From a checkpoint of a small class-conditioned image flow-matching model.
Model: 48-pixel images, activation gelu, moe top_k, num experts 32, patch size [8, 8], width 128.
Rows from block 7 of a small class-conditioned image flow-matching model, named by matrix and row number. Rows with one number within an expert belong to one neuron, the router's apart. Each number is 128 + 24 x the weight over its row's rms, rounded and kept within 0 to 255. All counts start at 0. Numbers have three digits each.
Before each expert's rows are labels from the 100 images, of 14848 (inputs lightly noised), where the router gives the expert most weight on average: "top examples" is what is common among them. Only what is clearly more common there than usual is listed. The data: dashed paths with two dots that lie on the same path or on different ones.
# router: router (model.blocks.7.mlp.router.weight, 32x128, trained with AdamW), inputs 64-127
# up: expert up (model.blocks.7.mlp.up, 32x64x128), inputs 64-127
# down: expert down (model.blocks.7.mlp.down, 32x128x64, transposed), outputs 64-127

# expert 6
top examples: short paths
router.6:131141144127111133105128158130146109157190133095137171123103111132147091140091134146093157134121140140133155121152093114118112137113120077113109141124110104162096163119159127121109118102094141
up.0:128128128182128128128128210128128128128128128128052128128128100128128128128128128104191074128128128128128128128128128128128128128128158128048128128128128128128128128128128128128128128128128112
down.0:128063128128128128128128128128128179128128128128089128128128150128096128128128089162158128128128112128128128128128128128128128128075128128085128128128128128128128165152128128128167128128128159
up.1:128128128104128155128128143153128128207157067087128128128128183077128128128128128128148128128128128128128128128128083128157128144128128128128128203128128128165128112128128147128128128128128192
down.1:092128128086083128128052128128128128128128128128128128128128172128128103173128128128128195103128128154128128128128102128128161084128128128128128083128128128128075072128128074128128128128128128
up.2:202128158128159086082092111128079128128128128128128155128128128102128128128128128082101163128128128128096128128097128099128101083186128128128128128128075128128128128197185137128128128152128128
down.2:065128128157102128128128128128082128155128167128128128128148128128128128150128128128181128128128128128095128128116128128128067165047128128128128128128108128160128128193096128162128111064128128
up.3:087151128196128128128128128128128128128147128128092102190091182128128086128128128128128087128091128128177128128128128128110128099128128128128128128128128077128128128128083128128101072128128128
down.3:128166128172128128095128097128128128128200128128109128128097225128092128092151128128128128060128087112163105076128165128176154128128128128128128128128128128128128128128128112128128181128128128
up.4:128128128128128151128128128128070090128128128128128128128128128063128128128090128153093079128128077128128167128128128128128128128128205067077128128128128128095128128142128128128128128128128180
down.4:128128128128128128128128128128088128128075128163128128186128128128128128075153177085128128116128128079128079128128161128154072178128090194128128070128128128080128128128128128128128114128128203
up.5:049128082128128128182128128128128128128128128128173128128128128183128128128128128128128208128128148128128128128158128128128128128156128128128128128128188128128128128128128099128096128128128128
down.5:204162128128128128128128128181128128128128197128128128128128128049128103128128128128128128163128128128128128128128128128128128128128128128128128128128128128128128128128128128128091128128202128
up.6:128165128128128128128128128128128150128201128072128179128128093128128128128128128153075103128128128083128099128128077128051128128128128128128187128128128128085128094128162128128128128128128128
down.6:128128128083128162152093128076174128128162128128128128128173128102128128128128128128157128164128128189128079128128073128128070128128171128128128128070128128128128128128128128128128107128128088
up.7:128116128128128147128128128128182128165128119128173128128128128128128128128128093128128180128128158076084104128128128128128128128128077128128128128128128086193128128128128128128128128128158128
down.7:128128090128128128128128165128173128128128155080128128128147072128128128167128107168128071128128128191086128128128128128128128128128197128156128128128102128171128088128128128128128128102086128
up.8:128128181128128153128128128128171128128128128128128168102128128194162128128128049128128128128128128128181128128179128128111128128096181128128128139128128128185157128168128128128069128112148096
down.8:128128090128128128191128128128153128059163128128128143128128092111128128085128128128136128128128128128128128092176128128128128128191128079099128128128128128128192128128128128128128176128128128
up.9:146128128128128128128128128128128128128128128128128104128128085183128128107128128128089128128128195128128128155128128128096128128128128128128128160105128128128160182128128146165128194128128128
down.9:162128128128128128128162128128154128128128128128128179128128128086128128128074160077158128168128056086157128128128185128202128083200128128128128128183128128128128175128128128128128128157128128

# expert 31
top examples: short paths
router.31:106112139137072110149113148150117143178171147117138168143114125085124120158097164149118201122136127170141132140110128118133131130092113090114121143125085141145088112112123120121142093142120148
up.5:128128128189198149128128079045128128128128128024128128128128128128128128128128128128150128128128128155128128160198128128128128128128128128074128128113128128128174128128128128128128128077128128
down.5:128128168128128065172091128128128128085128195104128085121128086128128128159151128128128128128128128170128128128128175128229128128128128217128128128128150132128128049128128128128128128128128128
up.6:145128128128128128128128128102128098128073128128128128128128128128128128090128128128128084153087122050128117128128128128128128085128176128095083128128160105128177128128147128085128128128128060
down.6:128128076128128128128183128128199128128128128102128128128128128110128128199128108135128054128128085183128128128059128128128151128091128128128067128128128128128128128128128128211147128128128128
up.7:128152161097107128128168128128128165128128128128169128079094157128128113128128128128128146128128145106128128128201128128128128213128128194090128128080128103128157128162128128128128128128128128
down.7:128101128128128128204081128151128128128128095094128182128164092128128128128128128093128128128128128066098128128128162128128128128128128100128128196073128068097128174128166105084128181128128128
up.8:128128128128068092128128128101128128128128128156177128165128087128154176128128128128128128128128128128128128128128128128128128102128128128128128128098128128128190169128128156128128128128128128
down.8:160128128128128128128128058109128177128128166223128176128128128128128128128128128128086178128128128128128180128128176128049128154169170128101128128128152176128068128128128128128128128128128128
up.9:078108128128100137128104128128128128128086128128128128128086128128189106128128128128060128128128079128175152128128128128128128128128128128172187128168128128128128128128128128101128128128094089
down.9:128086128074128157122128128128111147152066158128128146160097172128087128096128128128106153174128128128140128163092128128128128147108075128128128128128128128152128156128128162128128187128128128
up.10:114096128128128128128128128092128128128098128128128128128128105128098172149128172128093128152099128191128056128128128128091128128128128082128128128093128079171128128186128128128128128128063153
down.10:154128128128128080156128098128096128128128128128128152128100128067148128128128128128128128179098065128169128128204128100128128120128128128161128069093128128128128172128128128128128177157173156
up.11:090128176128128128147128128128128128128128128128128128128128093128128128128076128128128128128128128128128128098092128128128128128128128128128128149128128128128087128102128154155128179164128128
down.11:128162128128128128128128128128128128128128128128155128128128128128128128181103128098128061137128128128192128128128128128128128128128147128128066128128128128154128207128128128128128128128128128
up.12:128137128128128093128128128128128096128128128128128128128145128156128072128128169081105106159128076167128128085128079128128128128128097128128128068128149128128128196128128128128095128128079128
down.12:128088154128128128111128085128128074128128128128128135128128128128128128128109108128128128128155175073140144128123065128178128128128150128128128187128128128128093195128128128128128128128173128
up.13:128163128099128128128128128106128128145189179108119128128068089128128128128091128128163156128080128141128161128128128046095128116128128128128128141157128073128128128166131100128128128128167149
down.13:107162128081066128128128165128128128128193128128139083128114146128128128128128196102128128085128128128128128128128128128128128128128128072128082128128031128128128128128137128111128128128128128
up.14:128128128169152103128087128128112098128128128096128156097128128128105128128085066082154102109117160128160128128157196072128079167128128128128128128101103128128100153128128099128128128128029128
down.14:082128166128128128128128128090082106128128128128083114128128128128128160128128107128128128128128128128098128183176215077128128113128092048092147167128128128119107128128100108128128128128155128

# expert 9
top examples: many distractors
router.9:144134099144095104123128124125147096133115143145107092140116119128091109186112132096138135100125146117113144132147091119120132101111104181111104087128131083123137115104141114114142149127155113
up.5:128128128128162128128066104156185128128163080128128190093091128173128128128128156161128090158128088128098128128128128128128128160128128128168128128128128128128128155128177128128128094128101128
down.5:128128128157128128128089128128128128128128128128128078128183128128128128203128157128128128128128128128128128171097128128128128128128128128128128077187128128128128128128128128128128128128128094
up.6:128128075055128128128128128128128128128167128128128128128101128128177204128128128128128128073128128128128128128095128128022128128128128128128128232128128128128128059128128128128128128077128128
down.6:083128074128128128091079128128128128128128128128128084128089128128157152128128128128202128128128128128175128128128128128128128197128128069099128176181128230128128128153128128151128128104128128
up.7:128128156128128128128128128128128176128200128128128128128060128128192128128128128128128175128128128196128128070128128154128128128128128128128128128128128128128128182128128128128128128128128128
down.7:072128128128128128128128067128128128168128128105128063128128128128128128128128088128097128128128102128128167128067128128128128164128128128128128170128182128128128128186128128160128128128128128
up.8:081146128128128128128167128089128071128128128128187128128128128128128099128128128128128128128128072128128128128128096128128162128128079102128128038128128158093075128128128128128128128128128128
down.8:080128128128128128128128128128072128128128128128128128128117159128128128128128128128178128128128128128080159128103128128157093177128180128062128142128170198128128128202128101148095128128128128
up.9:128128128128128128128128096165128128128128128128128128163166128128128128180128128128169128096128128099128128083128088098169128128128048128090128042128168091128128128128128128128128128128128093
down.9:096128128128128128128128128092128128128128128128128128152128128128128128092128128128128128128128128128128128150128062096128128128128128066128128128170128128128128128128128128084128128128128128
up.10:128086167071128100086128173128098128128093128128099128128104128128164162094128090128065128086128128128128103128128079128128128128090128194090128128128128099128128128128128102128128087128128128
down.10:128170128128128128128128076128128128128191128088162128128102094128087128128128128128128128128128128128128128128038128128128088191128128087128128167128128128128128128128128128096049128128128128
up.11:128075128152128128110171159128128176128128128156128128128089128172103128128128128092128165155128128128092128128088128103128128210104161071180128179128128158128128128128128153128128128128188183
down.11:183143066093110128128128128128160084128148128177094128098128128128114089128117111128128204128128128128110128158140113128083111121088149128100140176128128128106128177101080139128128128117128128
up.12:128128128128071077128128128128094128159088088165054128128128128128128128128077128128128128128128128084128128074128128128096165095128128128128128049097153085128128108128128106128128128128128128
down.12:076128128128128128128160128128128128128090166128065128128128128128128086128128128128128150170128128154085128128128159128128128157178128128128128128027155128128128128128128128174128172128128128
up.13:171170128128128128128128155128128128128128128128128099128128128128128128128128128169128201128128128128128128128128181128128128128055128128065128128081128067128151128172083128128128073128128128
down.13:128128128128128128128054128128063128128128128128128128128128128128128128128128107128128128128128128128098128128128128128108128185128128056128128171128128128128128128191128128128128128128160128
up.14:128128128128128128095105103066128091128128164128128128128128128128128128128128128128196093128128128093181161128128100171128128128128099098128128091128062087128093128066128128043128128128128128
down.14:128128128128128128128128128128128081084128128128128128184128128128128128053128128128070128128128128128128128128128128128128128128128186128128128128128128094128128128128076128128128128128128128

# expert 14
top examples: short paths
router.14:116115109122128123127101159108130136165177138114140169121125131096143106169091157149114178132117159149138160125141132125109100151138117106109116167119099112159108146106149139135092147121119161
up.0:109128128128128077128128128128128128069128128128128128128128128194155128087128128087128128128128128128128059173128128128128128128128128128128128128164128128128128128128128157128184128128156128
down.0:128128128128128128128177128128128128128128128128128128128128128128128128156128178059128128128128141128128128128128187128128128128167128128128128128219163128128153128128128128190128128128128128
up.1:160128152100128100100128128128163128128152088168128128128105173128128128180128128128100128169128128128128128128128128128128100128128158176128147151174128128198128128128170128128128128128128044
down.1:128128128128128104128128128128158128128173128128128128128128128128128128041128166128128178134128128190143092113128128128183128153174128128128128061173128128167128071128128128153128128128095043
up.2:128128128082128128128087128128128128128102128104194128128128128092128128128143128128128128171075128099128128128128128128128045128128128128128128038128128128071128106128128128128096128128147128
down.2:128106144128128128091163159128128128154128128171158128128128128128089128128128095155128081128128098128128068128042074128128184110091170128047144128128128128156128128128128128128128128088128128
up.3:086128128095128104128128128114128092155167167092144151128092128177099084112128128128128149128128090198128146093128128128101128128128128100128128128102128058128104147144128128107172160079090163
down.3:170128149128128128128128128128089088128159087102128128128094128102128153128128128128128090128128128066128085154128128128158092161128128128128128128074108053110128175128128128128153081166128128
up.4:128049128128088128128128128128099128090128128113128158155128128167128189169128128128128166128080128128128128128108185128178128128128186128128162175128128128128128128100168128128128167128128128
down.4:128128128153128128159128090128128128128179128128128230128128128169128139068128128128128082128128128128128128128128182143064128128128128036128128188128128128128128128128128128128128071080093128
up.5:162128128128200066128128158128177128165161109128128128128128128183076180128128128128169128128128128128128128128152128128128128128128128146128128128128085060128115128128128107149093128128039153
down.5:088128168128128128128095059099128128098128107128128128128128128128128081097128037128128128128128128181128128072162128128128128128099128082128128128071128128079128082128128100128128128107128128
up.6:128128128128128169128128128128128128128128095128128128128128153128128128169128128198128128128128128128128128128128128063172128128034128128128128128076128128128187128161128170128128128174128056
down.6:128112189128128128128128128128128128229035128192128096128128128128070128128128128128107128128128067162128128128128128128128128128128128187128128128128128128128128128128128128128128128103128128
up.7:113128128128128128128128128128085128128128088159128091163097172128161128128128128161128077156128128128152128148128128128156189128170095128102128113128145128128128172165101177128110128128107118
down.7:156109128184128128128156128128081128128098128128128168165128128150108128128128128128128198128128100128128128128128128128128083155075143128180128197086128128128128128128128128128128128099128128
up.8:128073179188082128128128171128168128087128128128128128128128128155128128128165128093128094128128157128128128128072128155128128128128128052128128128128128128128128128128103176128128128128088128
down.8:128128128050128157128128163066128128128098128128107176128128128128088128209128128051128128175082128128202128128163128128128128153195128128128128128128128128128128128128128128128128128128175153
up.9:128140090178128128128090128128077128159151128088156073128090076128080128185128128056107104128156092128081128128128128147128128128159128128128128088128128128109128098128128128128128128128128150
down.9:128107159128128154143099072128147167128181128128168128128128128097128128128095128128128128128128164128128128128128148087128073128089128200128107128080128128108128128175148128128128128163184154